Rows from block 16 of the encoder of a small segmentation model, named by matrix and row number. Each number is 500 + 40 x the weight over its row's rms, rounded and kept within 0 to 999. All counts start at 0. Numbers have three digits each.
Before each channel's rows are labels from the 100 images, of 14848, where the channel reaches its highest value: "top examples" is what is common among them; "lies over" is the class under the peak. Only what is clearly more common there than usual is listed. The data: pixel-art sprites of 400 made-up characters on tiled backdrops.
# r30: branch 2 reduce pointwise conv (encoder.blocks.16.r3.0.weight, 96x384x1x1), inputs 192-287

top examples: large
lies over: sprite
r30.87:531512517516514453498513482483522433545464568521456502484435419455589571504544506505467499460471524485430569541460496489484500474497471470431512468421508460428514547487537534502501518490495567517463496563537485471515516531437458479485542442412512435580463593542562542446581402489473540538

top examples: large
lies over: sprite
r30.57:504581497536450498497545491460457480495475520471529423483547555472431494550502483544410485570479495563482439499431441496467489491475485477444446509529506516534506515492431457479483468473511472439503450516470492454479464527446512489510509480550540456393507594494501521537504542436527499442

top examples: large
lies over: sprite
r30.84:601508437448462483493458473579519466479545575514542512524497532534474505469447449584493424515481490488498502490413473481482526596541521463453501530464530508467447506484514514498508463499491530456493500504553536462495481492476509468518466540476531482533501526527522513485455540414430545455

top examples: lower left
lies over: sprite
r30.61:479456518537555570486485471444451482497548448464490487456499502489526480539425476499528531505369470522456496505531475433577531459502537471519455519461564510482412579493461537460451483482565536427437482450469534535483535473485527505484466538479499510537396581475486576479532510464555405539

top examples: large
lies over: sprite
r30.74:479457477392454474468507489573492549490526451528507494544492496528495493517434452533484531506547512554461522514570460494536549497491510501509548526535557413452575544512511511419517413467530435477483553488541508458465427569555498481529502480506568502602521428517432525442511498514472586497

top examples: large; upper right
lies over: sprite
r30.43:553561434442505509516486412523532483527461509582476412505584447503505560493429512546486493417535479483479580508498533464468467485473438501533506461459530469489513556437535540467504451508496510475397514496488500432351586524472443527501509511443452543560549579547519489377520419533471523478

top examples: large
lies over: sprite
r30.21:503539549486558445472439412460524478509510520474446574545568543564501507522509504471539505586540432530442471508477446480515490529477539449477561504464436501481459448514539503464485487549469490438555524511496495486504410430463475484485497499504450522522472462506497332545452505530493539502

top examples: large
lies over: sprite
r30.30:562520457544465489451506523535534502465488484549506452475518477544595516517512499524466514535498539527561506444444512476474512505526544490463458531515472493468417409514399562498509553460567490551502453463447525534524473527516573534512581510492536488451464468389477492475492477494536449528

top examples: large
lies over: sprite
r30.44:552520507506529520537547521408561503494483499558430484450451483453493498502482540454445539536535491511427529582509501508451496556464541510455460490491491497484503513478495429441482478447524410500554571465506551556556483471572573470480546498598500567483514494471543492492512551523509598590

top examples: large; upper left
lies over: sprite
r30.54:514433522501524525481533535496531525456509484480506508427526447477467507476524506460486542539524554453481461444465472523509492512448469479557486456488496543458456538529480437475518464494533432525507510496460417476472477635549565487480481462552558483438513504448388522504514482461496378494

top examples: large
lies over: sprite
r30.51:517522565498500504498544560509480501503507505570515506506496579494438484492539485493520536538497543455458528548507457523464528485491456425522534553523528487507483493516425376538476504548513469468519504498466573496473532501556472473482461533477553522562464552502523379531387467488479497517

top examples: large
lies over: sprite
r30.11:474412402451458495516470531520460474546566465490465502490483570504423510471533484430468506418506493541415507472506514506480438460463483598555519441537544491495546517503519416505491491471542465512501558555547466467454529550534539545505505471465531502567466554521571526497449565464496500436

top examples: large
lies over: sprite
r30.90:449494441409480473511518460442560512485494480529540550428493526592418478477503516447415436519544552508463479447445451493532502508494427440542489480515551507543494468542457482528476377547501503491441523522488496421478539540468538567475432561513561502551512556482524482443435520456571560549

top examples: large
lies over: sprite
r30.66:505457494484489480484470422519457558499454461501465535487473409486472576529549455495470506476567569464480508480455540505441475492505530513483508462486545377511521463525483538408500466541485514530461452476527573460485470453511472414529559461492459507440485604532494580517498445551495484439

top examples: large
lies over: sprite
r30.18:554537503512495475572460467441526523496555473520547498555531512558434474459490457563498489516519473434503486489449433490558491570486448510539520514436516511499495405476426417525478494489545472513565544454551511606537497514565517473476506459464470486463471492479559516455495560570470546455

top examples: large
lies over: sprite
r30.94:463506406515422483461542501506471496524495540504499441529494548468499460489507459533495459415464536453475466449440495455472578549507500532481384543468451463509387547492532533515500544467556491478544452485510533556505554499450570473472495474581467517495480606482439441531511516464528476470

top examples: large
lies over: sprite
r30.14:461492509547462490488476501535438487506436475432503510441508521557543447531542518426545570481502518584488524466540435485493521494522536518473504452525522572549557559469546541555516531464461482524451434523471533435462507478508466527472597538517515484497492521549600431453449455468538533538